config.toml
model = "image classifier"
dataset = "pen-drawn characters of a made-up script with 800 signs"
train_examples = 197500
image_size = 24
crop_scale_min = 0.8
horizontal_flip = false
translate = 0.06
targets = ["sign", "strokes"]
num_classes = [800, 4]
arch = "vit"
norm = "layernorm"
norm_position = "pre"
activation = "quick_gelu"
mlp_ratio = 2
head_dim = 16
fused_qkv = false
bias = "all"
qk_norm = false
parallel_block = false
dropout = 0.05
inner_norm = false
patch_size = [2, 2]
layers = 10
width = 192
positions = "learned"
pooling = "class_token"
mixing = "cutmix"
label_smoothing = 0.1
loss = "cross_entropy"
init = "trunc_normal_002"
residual_init = "none"
optimizer = "muon"
muon_scale = "spectral"
lr = 0.011
momentum = 0.95
nesterov = true
orthogonalizer = "polar_express"
adamw_lr_other_params = 0.00077
steps = 22400
batch_size = 128
epochs = 14.5
lr_schedule = "wsd"
decay_fraction = 0.4
final_lr_fraction = 0
warmup_steps = 4480
weight_decay = 0.01
adamw_weight_decay_other_params = 0.01
Rows from block 2 of a small image classifier, named by matrix and row number. Rows with one number belong to one neuron. Each number is 500 + 50 x the weight over its row's rms, rounded and kept within 0 to 999. All counts start at 0. Numbers have three digits each. After the name is the row's rms in percent of the matrix's.
After each neuron's rows are labels from the 100 images, of 14976, where the neuron reaches its highest value: "top examples" is what is common among them. Only what is clearly more common there than usual is listed. The data: pen-drawn characters of a made-up script with 800 signs. In brackets: how many of the 100, against the usual share in percent.
# fc1: MLP up (model.blocks.2.mlp.fc1.weight, 384x192), inputs 128-191
# fc2: MLP down (model.blocks.2.mlp.fc2.weight, 192x384, transposed), outputs 128-191

fc1.218 137:436584543552422508523579498573420522520406533576461513575442458496549475440504546531480433385479525519480501556543485429516526435527483456466480466444470453480438469475542536503595391454479532
fc2.218 141:510406488425463524541444508500492506540480485546572487444533429518543545404526447521430464462496578504464468646482464497491491519508523521482436492455597339541482464457514496460475517523588546
top examples: thin pen (84 vs 31.1); dark on light (77 vs 50.5)

fc1.302 096:523456485567555484443561510596562498553510413501498500512518451433578519416541516584478523433528549451476496460582463407455459500449477619546485492527536517435482559510464577469527512507477472
fc2.302 113:501514396453435487474489531452479518549500471543520494454563424488546474596412483480496542483489453448438368463468451442562497491564583435598521488530460470561445442430522484530514516467493483
top examples: four strokes (47 vs 22.9)

fc1.381 095:509529536505478399538540539415506609488440492585496510517521495510535450546436474515541397422488483514490482474513500418561464479379485455495573392506442515423519494468483485423522497640492551
fc2.381 090:467496570452595552502480457475415534464481556432498576488499440496493514547521496460509502448535567557527566498554455508457536496515469562429493589506459440567559548546498507503444482361567481
top examples: thin pen (67 vs 31.1)

fc1.323 107:518448543523536522542461510475523432581472524479471502499560443503548502499507504485596519489510467529543365436510489610523524637525527453479542502529454416515559539523569508429469420397515499
fc2.323 096:536531534486497480510543489523499555532437450514526484505431454404449520471500484556421468425461500485568588524539503420486421487560444490521480468464477525460436490473474506447517496549573535
top examples: thick pen (65 vs 31.2)

fc1.160 105:516500546562536474371496436520534463477470520525494550535440580537543426536520511521501536556479476525437531501519505436522586444480584520474463494480522470483557471547512613421495550520513422
fc2.160 087:440502495505479515631482547503494511522513490453495405468489367477485536444475509510522460501522573494584483463473528520478445503544410503511503511509501570505447534509492376534480413524474519
top examples: dark on light (95 vs 50.5)

fc1.337 098:586431469550529418497434491513463505442473521487486557522497523539490482517364479682534516488498503539409534538591424504582475551450504558480416431510480475592465521453477496401555489521533447
fc2.337 099:438526550471467561581617546472476552540501503568563419535482498470462527468591476449584477515529495370468463403463456531495504362528521495603529565520519509527599454521603377493457477461527586
top examples: four strokes (47 vs 22.9)

fc1.371 108:500487502394508395500521492560489468409531440437493538584514490413550551505416464514558515534547621471499512543447540465522484450476521560484552429543593511469488536473605497605558416456502408
fc2.371 107:438461413539438534463446476502494462533555538439436529490478477550471484503522463552486542500504508595576592477485446484511519497507539492501493519549509527517513466602523550373489521415441553
top examples: thin pen (67 vs 31.1)

fc1.252 103:532528588469532455477480432539621526553440487516528497476614476495458524507581533522489515451527528437592533463505435382454508493544481452573548546430464560460398475571534469491479491500551422
fc2.252 108:394548549540430527553561551469400413482567485443522516497474510475534425499356487499428497547477442471423483557546513567552491457471542467482542488559489477563585491446467533489566520520475568
top examples: dark on light (91 vs 50.5)

fc1.360 104:596503560474499488474413432507426546509512505461516483439497542501468456557495590433441437494477626515597519547483482474510510471523467446485589537481578509449547540497445508536503460484651499
fc2.360 121:315552543482487513518556509580519605483468580442487454504545570444441509465461519423528480491594470563537533522447447524487493369526534499530469534494494505502497542468496540495564562522560514
top examples: dark on light (87 vs 50.5)

fc1.372 123:447397516495477536567531502485488570409446543530531473448497529509591477380558567482482591490532446439487447546563549448447471457478486469435436591466520492464511573470595525485532512412598585
fc2.372 126:398430495493457492505479492479477558594410525505423490567510489530410499477491486542459555509430510588612557525475517430437437447508506487543343543573451433481502475584495608469512447454410465
top examples: thin pen (75 vs 31.1)

fc1.319 101:475561481435511491545536458586516447476485502469461461568523505471511498479455422502489476483502478514412487521445576441548510459437434476618475442509479480472403509529448537548444472453510438
fc2.319 095:526519572522455502546452503540535549508500535553540484548433430588482479477467525534501488587537571594532460479471535447486562490556453526451489459452489504622409485588476418472458465432527532
top examples: dark on light (100 vs 50.5)

fc1.123 094:618438557542444472416446432535528514504487440454414483510423452513578518501411525515511520495399518545484567552440451528502498443456508467474502507442515502499576505507493466682466456531473560
fc2.123 093:343519490545534501540584482580476525572554501495442511506527516457447547438595486485534546403549556460485518485532562457528566481529452453521490494532513551487408492544481478401611560468499459
top examples: thick pen (63 vs 31.2)

fc1.269 112:486389448421515446536472482502576486604597524383480569553453456456446498467529477433515457395522478501470426462526443533472463521573488533480477544498537552515565484561461513545506508409464424
fc2.269 113:403583514589500494467487459457431538436445459587477457477504455482527538468482466469525527564578543495489558503540517505453448457538572442484541379518427420562455509505519571438502543550481525
top examples: thick pen (66 vs 31.2)

fc1.50 108:462559558505518403560526425387453505454504532490490497459419523499528509446533518491461488485483556575434456531483461364452489417441474571446493452474571425498499510520508461537626403593461558
fc2.50 103:483437511516427622503472549444522491506412505571510480430481452551480493448507415525481516528600579516590467520563540576494493526552534483525510511512448496529465569492434439427388508543499449
top examples: thin pen (98 vs 31.1)

fc1.157 073:551458561639445483472501478454548581450509600521382624507500560471512471503427428445494590458503481503589439461648482458498432435485476550561479645521487469609474505522439467486466512544562570
fc2.157 070:481462461470606497471498588572460531573487458468599334579409465478387474471566500607503428520462537586577578493431546452534577503524528474464506461477469510492532454467509538407605453480482525
top examples: dark on light (81 vs 50.5)

fc1.261 125:486510487406535558448576485568494436561450520496471464571445507439482467539491542476527478448485473534452517425533542516640526569512370578418565573476453477581595554460482510469520482484557485
fc2.261 090:477507535530435468501450522446558601451519517453530498440511508566519537501565452533423527607507517416582506526429455460432486413492553493612428438462564522440457408539449572622509490446470545
top examples: thick pen (63 vs 31.2)

fc1.16 133:461496466522391482500554526448517434535492499502447559523548549520522449436501557533415479518515467563545504519496577496436413434493496542487501509486533516500536473468555575527553526479484447
fc2.16 114:438445473473499464437479475557535551467567515478440472480500403580570550472463485512519459530568509578467494501542440485572503506445441494440441507459547549418478462518586493556462528462518562
top examples: thick pen (61 vs 31.2)

fc1.102 069:487491492423512511507438411510417544405435499576603518467480482510524510501527615513462369490499519515588492473475527393478534428473473438556509572511481416514485569502453450537470526556524553
fc2.102 062:519504441499491532525520469536513419504492586529558483433554598532560555460512433473506535514528474498443551621560373601553450581509504517543490391532434371497504542468543548467491470440452518
top examples: thin pen (90 vs 31.1)

fc1.180 077:493480418419468539435407475548571459479500516579468513455541484501463423473550578534476485453498452447584465570482473515482455499525476458515454498465435639485528394480552393456522510468453620
fc2.180 073:503554531533485493526528426569447563510610496474601498546507529520455515479462478530536500542486547541397496469503557461490554573434450507380478470501477387504506552555557488554410435574537433
top examples: four strokes (47 vs 22.9)

fc1.44 091:487550542449594533516494560438525442588460526554527505491486526543504485575496557478505467439420672535494446503514526538573437561530449503472374550455529593473450563569438525473533504431480515
fc2.44 093:523469417611447512563518502537506505454433496414437502541475518443449487519482530461392503523516512536541533586466489511476441528432568442612633480451437507525534452519478467466410471553520492
top examples: dark on light (100 vs 50.5); four strokes (46 vs 22.9)

fc1.156 088:494509548536438444481532459558544540481521522480501475460477597503588490452381539470573546536371489538541501442476564546471504449403468498533540516424455484483538465612537484565467543513460560
fc2.156 096:506453437452553553511435535452502527485508463491399520515577465527463478452613437504488502421569612506479471518561521509484555499478519470473482437475557492488439635480462537502455517522494408
top examples: dark on light (76 vs 50.5)

fc1.310 088:460418475493622385529543456440533524570489441435491602519551497556555491506515526512488449514575526521516483535479569580537531555433476463558541438533492521492427544464446466442561462535563569
fc2.310 108:468505439500469448539556521527459538463522518523549440541452486485547451448457479543431494427583500546483409592463529524493543514448592462508549507557511487512452543483495511508349445520491571
top examples: thin pen (61 vs 31.1)

fc1.325 079:536453413530497554455552527471394544544582529495404467468490534523561558486557538480438498520480498459506479534524500583433420480434590556536540472486546497481537584493525528451556529502485550
fc2.325 087:521488559493540463495549503490570430458510507420414393562534513431545501563439485493535527434429518521550465485426490514542537540528420449498435576490458532481519458482478553550534524439567541
top examples: one stroke (40 vs 11.9); only straight strokes (39 vs 15)

fc1.351 101:476510474540482484492473508576559463403493522599524518575544462510437484480514417525488504435469457505489494559539449525439527544537546442503415391504472463485490558499440497583474539561445492
fc2.351 086:420466505439492511496467509384494484593509424404436483456459619532485477520447534523563447525554498539512527426554557527545429398573471534530498570462466570582528470550539465506461404454531504
top examples: thin pen (64 vs 31.1)

fc1.28 104:395458476546503454473416366521583471525498461471564504485538433490533542495484452529415538447504448516520562485549445481552423493456496567537552444471528540495544550454527596552479501539539475
fc2.28 125:466519519597485521473495521584463452565472501475541499483495504483525479482463527554595518582512631465465428480455450372421528528616517532503530509471489495553512530498466529429549523504483465
top examples: dark on light (100 vs 50.5)

fc1.57 096:531466586505511530515405571522480506503498497378507515499415530416494507507463428350469610470518504506535462517475457407481548425492513508475469471543476427510531569433547440476575594555403625
fc2.57 085:464576487496477449520549433449518498508434467584491530527493492601492497533415488559600378545529503528463514478538528519472528568479536546547503482431555497525439430480433587493443409405519460
top examples: thin pen (86 vs 31.1)

fc1.376 128:459473508446544528507498565501530504473567414457511482473523526532525535567509484527514535550526502525461405451477588473492506587510442476488508529555551570407648593545457425577426552532506412
fc2.376 126:444441421514524436539503513451471451460556503464572498329556511538605474501481637485457502492550509523512446561461542519410502461576578519413497477514445464456453489490475474471489501523452580
top examples: thin pen (66 vs 31.1)

fc1.328 072:522524472500448474463419473550606528450482500521538572482516522554529593464482623433465466517528546466439481536557489483470590483365455438442451562443514474434490550634500441488450437575537470
fc2.328 071:534376505514515511453551458439480510479572474463498464474521577441440447497562555541497551411492441424413564408483573562474515531456553586564512544589579519506462515503576519527495484432496557
top examples: thin pen (67 vs 31.1)

fc1.222 094:416544610539495520513406418585494508398445446530546540439473516451496563554468516538489546613435536519454540527444520445466537464444480529492422517537533528483501547527509446579467571567490585
fc2.222 090:508532537468482390536441513550445473595448476518507573473491498407530479472487485477548462433569388508417484519558458616570559552490514477493546495550406469525488396460557426564476476517468505
top examples: thin pen (75 vs 31.1)

fc1.71 131:566550567558450457519502449623509479459475500504396517571461512387455512605536544523384496490472439472537558587407542471493443491512525612510488517530567544451531457516483543573479449487519486
fc2.71 112:486494469503525626544550567527476490515499466548524478423447513474448571497457498514461510507489479496432393368439444494459512444498512465433530595436472403538477556523590409414510571598416554
top examples: dark on light (100 vs 50.5); four strokes (47 vs 22.9)

fc1.226 119:577565611503502637553547474507542507601531445555496540529514484477437494446569483509528471448467493454512442476456589527514499536552389521519534493555459494438529520522544415489462476481553571
fc2.226 118:507523505479537470474499581430526461522464506491494535542481516484449398512474437537530546442494428470573414479560520599517490476457546462517533532531457446448443508539398460516403574515491434
top examples: thick pen (69 vs 31.2)

fc1.165 109:513620547475501418386487529510648537538489505459498500602469509429471512513442428534554496496544545484463496453503497610494493541491505529471510493508554508588530556536472582430457479475461475
fc2.165 101:444406492484503578484509496506487533416446573477582495455545530512530564468534512497502519543536500542503553553518610467428513422620498429550390511458438498425466412503484518524516533523586509
top examples: thick pen (82 vs 31.2); dark on light (81 vs 50.5)

fc1.152 158:514576559520508472510438472502512508351422491430591543483427573449565598539509520538521630477503515478405504603563471464493473635505498455518490510455465556570555478418493478585580431500509464
fc2.152 150:436449556542509402510579521489457560468584481424443508570547403450479511442366511527568457483527498529479518480526494526547448511536475505509551485542385544500530489505491449486576537457464507
top examples: thick pen (72 vs 31.2); four strokes (64 vs 22.9)

fc1.253 123:423500447562423536499537488442496450590449456456473573456587539464439450441554506473479526460504491515531510509502499496465497489563442538477493543448476444590608541478467567534583480505542477
fc2.253 108:529504497446548514498401480521529577509535529576600466569364437502537498494464468535479417495498520486555441550495516514569494517482473455596493462514557539442422469523472537506418437479527565
top examples: thick pen (68 vs 31.2)

fc1.313 119:492572526491567512541573433518518540570519437516427527398446560487485479548535463507554519423474511493457576446460503498559507530477549554442517501534412539481486555465428538567390548553517469
fc2.313 110:537550441535437406463559563456485492506566464522473455582609472420506453472486499512422483494535517581523469489492503363449480518513576503418528495481525530501562561608481543479631426468509573
top examples: thick pen (75 vs 31.2)

fc1.158 123:511564548547526487523606592463516528436528455395483507515576488550466535463558566537515528459528549536392431480520539500579465425530539485465523495504465515464428517574513433471568415507406442
fc2.158 118:460455473469448481493492477535446609486567481581515449507496471454480444519502515466437576470451426589462597494565507462437425499523575470541412491471512525488579502558525494548528533575523481
top examples: dark on light (96 vs 50.5)

fc1.125 119:545501512560517410500448418448479532376472478499548449455571488522521531537552567553439513551423566485484557504449519418496610445433561513533441520444517501490545516522482358527468486590526525
fc2.125 121:435528471574387593597492525566517496517431581529552487506500539480536510435535515490569486487486433553493497575602512514533513528482500462529601380508341416543385503486571498526415470453454477
top examples: thin pen (76 vs 31.1)

fc1.273 098:605597592567465469521565574422512507437481562534612510458483552380537546551496487576590582493547422463521569490509457561504465540503466535450494443514395515543484479422537451494487433476400479
fc2.273 110:365541499463479521419455437488445492566524482513470507501601405481485492518526523485418547482559500500538545463407523423465470410450516478534561571518518461537531553473568577474551535463398433
top examples: thick pen (79 vs 31.2); four strokes (76 vs 22.9)

fc1.146 085:459476570596418672422497584550483601535494500398449427532441485538540549555471467490497534501431477514529534505535473438606499495462510558457455533518544526516528508407497541404541490551533484
fc2.146 096:427661400466529456563527502441465495463499531556504548573564449478471519452476472536487462536468572571619421547450533578381572510483532541444495502517488455508525559454423471553583420519491441
top examples: only straight strokes (54 vs 15); one stroke (49 vs 11.9)

fc1.311 093:512551486607508407533481571499451448442520467385562529488612489521536422497510515516521514502508505450491506424540550514459564561538381523504520470500473522491502496523440471450441466555480544
fc2.311 119:579530427532567553456455483553520361480438442536502506515582523565528426531500573427530490564455411485526567522489490571505553497489515468548504573432433463438503521503487489455414512559461575
top examples: thin pen (60 vs 31.1)

fc1.161 103:547500499500416533473531440457465395555530447545576434467449519403480545527434541491461476534474534425431491452450456402499462553534510379523479528498498469550563506605478444545533471607489588
fc2.161 099:424486515486586537640419521571560548474492543514432493551496470558475421499444520469502490534517424586513536605520545569491478477411535595504503493588482482507453552444562487509406512423464480
top examples: four strokes (49 vs 22.9)

fc1.153 096:464474438517471618553481463456506510463445532509547504551451648531442439476463441537502566461483508474596556461529528553441471517438521516383480534427455575430519476484497444517476510468406581
fc2.153 107:493519420527475514552506550421509451493510545451489539516461519479558533548422496499449485498488474513410520468466480456528497482537494412508574471493469460666505458466517526542460480577462421
top examples: three strokes (67 vs 38.3)

fc1.103 100:523459539431462419566494500554472585523490511479453556560468479466488446508513535410510431489587462531459516403519558445497562535487462568474480522473635569525537449489475587493545575438503498
fc2.103 105:496460479540488530500502571506550467467418433530504521448630535499532551455462457452591486581532533406497392580465418606446452448523587442551531421533456374489410611467537460550548474497452528
top examples: four strokes (49 vs 22.9)

fc1.34 099:418526460431484549456556396564555498518518447529437579462536538506463519516477519543500491497495563543416602508550506546552457563545569469507534490571491478523435525484440471460504459553465444
fc2.34 097:496504549534493498519505597455474549490579529530504473505465427490512580500546506537401459412567520534616498518551430412467433481471516566442490521546432537480565512459576522544478490502502541
top examples: thick pen (60 vs 31.2)

fc1.79 083:466468566554444534564577498565512571508420554441415518522485447454498607497401510490463506555540534557487479474394573419546502449413533456560543519414600564505425544457449497446567470500525409
fc2.79 104:477526448530505538461472622454451422429529500514560469600456493513519553518518434464514399546483550484585467559548540542420456575604628490473506420471472498436491522549478514572508453556504481
top examples: dark on light (79 vs 50.5)

fc1.229 106:464478566488510509540596497524493521489431543511428531566482487447540512435464500559465535464587429524584525544516481469511477461466580451541443471552567474478506528466446544487449421473515402
fc2.229 098:445462541531464543468520488587571410538591546533532506548448494513469424480479534423523516477460450470467430581516501517395567559570551497493585428558470459500444493487495430516537447505468542
top examples: thick pen (65 vs 31.2)

fc1.335 084:605442450505531500550442535532422488543521537485449429497592541505533453454463484566514528512502464453456540536516486481468564407409545532431470494423442521481510540614511538553476526463447492
fc2.335 085:411619567468544505513461509453556478465413414576404513486423494488539442516504573522523492470447576465540543484569521547507433545474423455552525469634582487482491564554462504571521487445512508
top examples: one stroke (29 vs 11.9)

fc1.308 117:431558575508471558578545623512441496507457484552533570476530479367508496434448533520490554527486468480526453577514514430483549531496463512491469493504516462500438505550440425503480435453528403
fc2.308 120:479478463535509444554514424460490463501525490494603521479535427578598497519425519453536441464471476446491366537462625504518562520449506502453518526498512532435506512457537516497491511572481543
top examples: thin pen (81 vs 31.1)